A small encoder-decoder audio transcriber, trained from scratch: log mel input.
Rows from block 5 of the text decoder, named by matrix and row number. Rows with one number belong to one neuron. Each number is 128 + 24 x the weight over the matrix's rms, rounded and kept within 0 to 255. All counts start at 0. Numbers have three digits each.
# fc1: MLP up (decoder.blocks.5.mlp.fc1.weight, 384x128), inputs 0-127
# fc2: MLP down (decoder.blocks.5.mlp.fc2.weight, 128x384, transposed), outputs 0-127
fc1.106:148153129120109092133195185119144127128154108113111140119106133134100141102079111153158100159135116115154140138110152135143081138092164101130137159135149109116155144111113178131125120103126139106096137141105179106130126143136148100158162160127198170142100136098086109109158141074119092156109113140102154123115138123106086162140112198154117113104122103102167131155156109153134122114157
fc2.106:129182156163131104111080109053155070103101149136128113147080172125130123110091168116164170154139092146168119115139119104118100161100133112132104103118174107098125068141087110116096139132151091121143150105111125153143103130145089101108111142145123141134134127098143115117120121111164157104111112178104145124099092153135123091137105122140184152150112124097101134090143115148114150128117
fc1.107:131070080114113154193127155127119114135114167107096117085087096108142155145120126124140109131141131135158126106124136112136172107086143161159133151110116139140147166125160188134131144106145132123127115103108156114126139106169143175126134152150135137104153113155105182161138177180152175092128153146156146120151138117136108120100143120115120132124168110126131108139139116126130096157128
fc2.107:144141146108130139133111102115123120117120131110184093106152149093133123119145127102127134178207115130126174129085135120149128086167142145134126124134154136143098135136119094127127101160169113104145126133172090127129083140102098082188144119074170097092113120128120157111102153127148130100140143108139193160118124103104096135160122116134143128134139142149164120129132111109122184143106
fc1.108:137145163119129123127136145187140140158126131151114160093111165114155129112122163145127120129109145128161176155163120140138112131152096121106108121157100124111162133098146172075139114125116165157106091140203134158103108142099149120144127152108120130126162116115169149083106083078142130119135138117178136079107096089133167113112174148140165128102102119131134138157122118120136122115130
fc2.108:118150139132091155138128105100119143164137125124130087178111075155124131125203084124135099146124115100136096116093164169129145077157152110135155136041160180121127110144133109138152128126122137098180113161083083134150138106120157128111168116142087148102116129144132129115149155183130117131142073128086152135174138124100116140154088131097140137103123116115136176124094106136128134134131
fc1.109:106114108120102101122137132124121156106124104192115175083157102136148066154135145111114109130145123162153135125110128123158147137116130164127107159145106116097099099150099177122126167136150140123093152174116071144104122125128152146134171125128136161137120119138158109086120119080130124135190102156157134135142140156159091125139104086150149142099129130111125135172173106140132114096129
fc2.109:127147148147145140143149162114136112147099152125089135085140119110104114117161149128131101124138116105126129109086120128133080121165134157159117133123145122147131185137123091166154104123083103121156113133116155128131115144133111164144107093176120116109152151139138138150105116113184121114132102132116126180140100103103123147079135161142153087166091182117156098122100126116127123125124
fc1.110:156159112209118127138139150159144148120097147141077123105166129121085178086129112152119105098118150080124161137102117106127144150130115114120096126102083135085161147116147128068088176119124135116099105104121111174124160121144136114099161189143105166162133168104094116135146109167160101119161124133117144093106100136119161072107143125120113123119132141104155206125114140108148152086150
fc2.110:137153134114148135114102125133087146172108103169121140128111127099115107110175133169112132136141120155157067094123106128159076156164134100139110120070159126142072079118118150170184123093140121135147125133114114105145136160133096091124104150183175148162144146161139175122118099127109134123161139143151149104173116144111115123116115118132142146096131134174132093093117128133132147158141
fc1.111:109130120155122130133100168139115170129111151105156146125143119097142103139137156151093159131127164095191173141129133117173109128168111164130174122136111207093096117131174099117167109119171100147098103118182122143138118146093115121132147105139125118098114175132098103093139141128120089155148174119112153083135116132116102124140122146159167146090131152098144154122139126132124113139133
fc2.111:157121108152108113087127069157180121146116084104119136139107111091120110135143100144140150083123165146120136143148131119121145124135162089126116130098109135133142138109146129127154144125147152116162147150124121119103136121137108133083146124102142158114163102163116158130124136186117097139143108099093141130123136109166119146091078108123144142096143109105141128149095139157147159144201
fc1.112:127129133138135126130207131117144134095163118104153148088160150144131097112102089169111167145125159101123115124095157141117162049173147147104127102162143144126158144094162154109112096118140142131100136130114131141097140097133149136117135172135108143130134155134166150146103100138117162147110163126114123182155136122138199090108103083140152158093177126102161154083089127110085098117123
fc2.112:105100104103117102124080150142120120130111123150131155096181169097141084135084140131143145133155111142124130131119154176112117135142150107101124166152117137083114163122153152123153146119119149124135081122115092128123147144150050130146082183086097176148117169132127146127099098138105063115120135107130160189160176078083116150135152129051133162173099079182081117178101138137108104120158
fc1.113:156142174137145100161160151145085122127115133124195136186180121057136078145114095149031157125176129145133140116126142146134149127087158161158123096130145146133151101155116140161107133131137121106143163113110127120168151168138112135113123109126130118164138130119137123153167125160101148129159169093138173174141149129122074147134123123124183156124119148157116166147092170131110121135116
fc2.113:153165116141166126093153140107120140120174138102107114115067090139061149156143146110120147171131153101113165121126097137096111122097138132150129116139153110102142133094119081177123168141118148126122158162121139094127064085152121099172144113128116111122142138100089174096128139126139131112142126121137155122168132136115126052183139117157136104134134072142140111096100088117100167164161
fc1.114:139108108120186132154114120135130182192102088131131152149127121135140127134118166133123126115120117132170147152123139128121110167136111135180114190126128155134114158096116153137115140127127129130138122133113110143146156141152110111159106079165126133152110162116097082138130113112143116141143162132175112111106112138096130154126105129160103101110118098140129095099143111114127133091154
fc2.114:109150110115109135128074136135164138087139159158148085108101098120177127137098155134113144129133147095131117158148162108119162092124151118104128125138110153101131136143164107116144128144149092152104168138114112130108115137145142146134152151126098116119117101158138111121122151119136146116122110167115126149130121107162146178140142149136128150131140133104102111127147129137133134139088
fc1.115:115149124078149103187140123136149134090150107121144155134128121127132129145114167089101102189124130134111097154127137089129090132109145140144140115107143110129161139154144120140128118052106128100137126107124139150101164097141145122118124158123084141146147113188146139160143126082141134102126114122142164120147154145147117137148132156138128144111106095109163122093110156138104138152100
fc2.115:144094173134123178126112104123140102152101117119086123124144136135100120124151124067133129129127139101096111134129132118184136146143166147136119104101132126114134164161151118111145076133163150120118118136125139064166119098177111147114148085128117145144101162121119120126107128152116120109166109132145111164126126110061132124132155085177110070155095175146150157107140107131127166116102
fc1.116:129118072162126125155137116118090188132166117133137102098174140115129124148127136144154131129128110169128147108134099140119115115153138097148127132160069110096107115169111151134116149078159139129126114107069097155166118121125105091114126148101112162139128154135141133122127144127149113105087164145119137135138138137135111141123146129156153130106134166144149130124114138176144159114154
fc2.116:114119133121109139103140105126119084107159146087117107141160113147072108127150145150151117140123134108123150167150133141118104088140123127116189115102170128174173118089123120155163104101131090143137117150141118116121096092118140162144115104151095114105092122141109130146100175134099127133166152124091143157121152142124127106080090134163169138129134129130142121155148123125139140137092
fc1.117:097104157107129136124162120117088154096143128114176113136117168130104109162111136146180136138064195145130153094132127120141150100124093172147114094133134114124115130125140125118123155145092165161103138141126122152129091139099138129157133128126112170119151129115107168120128121067133166111135149113086149096133126157118125141157120141137124119134106099119124132099105145149127113089143
fc2.117:106115115117128120137117117109150160137101145134120146121115128157171123109115098129126105125126090142156114115133146103106159145146161091095094163076080120159124128110137162108130134123111124108122132101133113111139153179152119120116118120127137084145174162129115133146155116174179117144087119160103105097129118127138067173102083138135141127138138131179079160125121149169096132111126
fc1.118:148094155100104145147167146107133129094149128120146098145108130142105131115118097157122134151105142138146128117120142095148154131111115164153108127183120139140127122156101139123172166102135157134151148131106139110088115119143152106138194115108107144103144127172155147125081112111125127111138132123107103140174153147123127138116164152118151097127111110121132121128127123118161118136143
fc2.118:080117133154128141147067110127103118096129117150087114132130098133136130109140168107166108124162148124123141093136079168147142118135135098098123114117131088118139097127099160162113125143099118099118138118159130142140109147139115115130132155153126103133133135122090151139146139147116099155106127163106151133122128117089184129102100140135108118103113142151109116101134104116085127102145
fc1.119:132131168109123122200145161137111096133140144101143096121133132091151135157132110106129123168095138074143117171103125162110159129121150160112179111147140140175139132127172114114156099100146135123126117121192109068147135130092108110184167120131117134102110134144085113091128149101123109101150146119130108122150117147109066120087106139148156119152103122139155136135122120078136145135133
fc2.119:134149100105171084101114098096196112104107158136108127159140117060133114126098140123091117140105142135167143135153139142133153153112118101121112136126105138122107111146102117125108101124104167147128121087144137123168095178184161113124101134094145153141149119126135094115166164127156166104133156151116156129121137122175091116128119118086147178117139188123098131080085116151110136165130
fc1.120:133091124109144122169130153072109090105107162167115138142152113118150078115158116135101146109104116101152104167129155102090119080112103155118121102135141171112108177149114136152133109102137105127116118108121142088151108130127150145105128101157105149134116128146116115147155141130149091097116106105147121147104109102129160129081158071122109159128099157165151080128093139132153145136162
fc2.120:150140144149165111111148128102128114116063163175135138182114162117124114106161108120109116082150126125085127139111143127095131191173134140140074118158165110120133091111140127126124152112160156127120164067102130122137096124095116092151164079113107096140143110070164156146125176100113194160108150111142152126147118093136135089095140184135177131132133099119181072135071134107104149080139
fc1.121:131104130145115110162158131125169120094136070148140132098152139161101105124112107134133140130131147172142132122117134096098126107132155128130155093168160152137138138121171134125147104132148084146083139154158128123139144159106084165159077103100145126116165107129137167090149116136094128119126138150149132112120135133086169112146150175077122128149090138190162163126115165143116126177123
fc2.121:143106109139132102113122130131071111102150169111101118103156146135119144108140128133137058122160073068085134137118158104133163131141096100152140162081143136131142076169133116128131136150107126124185167131148093123141147124150166120131173144126111122134098124159172129158131138167178119110117117143135141148131145186154124146130083144126125127115119167145136135135093117086126096071126
fc1.122:152121109114120147168152154130046130109126166135151159157144131121144126144122093097157123111137111098147068144153134139113116124114082136135121117180130139118066119150133086124156098099164128098124114183117119123165133125128116161121113133134124144136147077141073141135177136150137108106150120114117132176077098135099143153140107093145138147143141159181160131116120128107190171137166
fc2.122:174195106086101125147146089138124138127120172170101173197152148148112155107171088161103148128191157127124109110102130137140124142165165091117118087120155121132089178162149148079090102129164142078163099128154114154144096104160127080075117097141127179117149170082132112079092100157069149161169108105105160106124110139103095131115124139108184207114118130189163094129195141099120151082083
fc1.123:147112115149140134143129145107126158109113136115097126132126103167170164123121149125123140149125097179145116078149149157161128115144149139106097104162151097085108188117164150128099137068086122111078144150133136126151125153110118120142129084147091135145112139132090100095181128116114166089099107108175151116107149162139120125136092130152117180116187065135136147142163172123144126119145
fc2.123:111156119095122185138117133136151126133085158145131116137139130179140110136146090124115110132103133172094147132114090177101146108137179116129146149096148142107147114129131141124155069144153164183099101118188121148077128088115134172096157135142203124109148135068086124074096127136116083143162102120100130118153140103111139134128076157124130108138115159163153103116103124117104111095109
fc1.124:134129122131099125129104134145109153131124141124151126090143164134127103121171201114153143136084160132118106137176146159118156119148171151159108099087146153124125143161136139177111101106171143112164161141132131190136108124167137084088148118108132128131130139133162124150167104160137121196120118157135118113153134152131111131140143101156192136107125122146096118119112119154134099103155
fc2.124:126136133127105130147173122107124138152134095147116141154117102122144106176129092126165109096145123117117107108111141159130089136088093135085115117156134115149173144131147103140116157093091128151121144105157190118115185144124115179127131085110093146086153153151095136126114136125126118103143163126111152117124120127140124124084096138140121142130098136136126125111115146108119144110125
fc1.125:160138116107111150140132117137105097152163133129089129161124162105145137156116149152121114116112124170109137126160130156116109148139115127090138145126128158106093125087134159125132153143102149144129109125109133124099145119129138122145144127124127166123152106173129172140111152113129083110131170136079132135128114088122142140114158107132101154107152148124125156153146118140152094138126
fc2.125:107087151111127119102143147132120150141125115101132102127107130089151107144136116130120129113147115103133125113099117150179101104112145140172141098125172109133180108167140115120146146093129104115122137108162129157108085108121125119140144062158135127141127161098093128125142163132100133109162113155124128162136145134145121102150109131177105127115134131106166127092117146122158145156100
fc1.126:136137111117113157146147133150104141129147132112126132113171206122119165159116101113120137128112143119095157137185139151158149111106147135115179127130136115112144157125158087175141142117130116140105129102105140099127110180137156157128157145153128112104162101115122137155092147145127134110107109134127139120151160104142125156150115171123148157134167157142097169123130148139135156122112
fc2.126:085099133138138135115090168118158124128116136123118161119080131094089133119137137164140130112169140134139080142132158117124141140108093119122100114125133126155131117133144156115126170131145146158122132126157124147168129088116115096132119129150145137122102184159103163115124113121100114155118136114172108133139119136162108093121083117142114119117097120152144106131138103091151117105132
fc1.127:106117102101141162124126105129107141112150112122129120147154090117161145111114109092173133137091129082082113101126157155159123136156135132154127152129088133126142084124144128154139092088107104126125120165130124153129190183165138153109109140162142129161147108098098155107094096107112167151163121126100112164141106173141097109132126151140184116140118101133137148127138104150158113128150
fc2.127:119155149101128106158117131143111129144100118177184150174140132140100137145105139114059129116109110140119120111073095117120142128115138118145085143156162128130106121138136111101097123150165143108097136127105140167153117112103176107126105125123142145131134127098137195143140154134116107105120144133150150104129147101155168120134113127089126122150113166116091156131123112136083156134136
fc1.128:090163134131150075170146120116125165135147089146131101112161114131155123139135128145148139136115151154122126170169112095127101145119126147172124144160121139151091143127161112110142118106125111109144086136087145156130159110139118115117171107148127106108133126128137128113082159134135142150119135102154136141139106135120174115167143134078130148164127119162122105123192090104137120125113
fc2.128:150157119138160101098068124121144148150148103120135106150126118120137135126127090085133086106150142126137161100104152190103147157093145142108155125105145104137133144129155116116173145118137157118071145139160100083099113128127123156131094156137094149141178079161092139165139137120105143090151160121122134160113136122097154124128133119135117149109089119136119129129125171145128099136136
fc1.129:070103097117125157146076137164142123142088162164123184154100155083116110156146141115117133125135150088192140196130113119112108140152162143130153090168156139147090112105168098160129121092171110084161139163113156155101084109082127117178140130091086165154165119163049106125125124140135127124114126123092126122111122115143131165139142131135138122107161135120095092126170142097145113106143
fc2.129:144225123138111115128191160113099139165160149189107128129136132086134111070111181088075123123107126140100115155131140141090135107110170135080196135136141171162116159158082126105147130125148087131113080126172140148142043109186131149142170098130130128167120137161120161137105122117122139169101100173096130132061151186128081126173103123093151130148107090126112107137148133097159143105168
fc1.130:122092111146128106119131114155097153119172100124185107120171119147155143134081170160121105147103157114179107125153107136123098107159153124154135134148119107145145107133100148152150136115096160112127123088066116134149117164146111152100099137141101111163154140147134190146084126156140156138083120143116163169169178119120115091126112144168111161112152123124186153155128145128133141173135
fc2.130:134120112137093133124113130147127093153130164084161143160146071150120118168112104148131142129121124110146120139160107154156152029119117128078148123101166134124154078082134114158111147079121137081099112143161118161126168099095127062129148092137178158114146109159135126125144155136114119139161120105115178112090196117133142125096114128106133138132151096097158099162166085119157166118090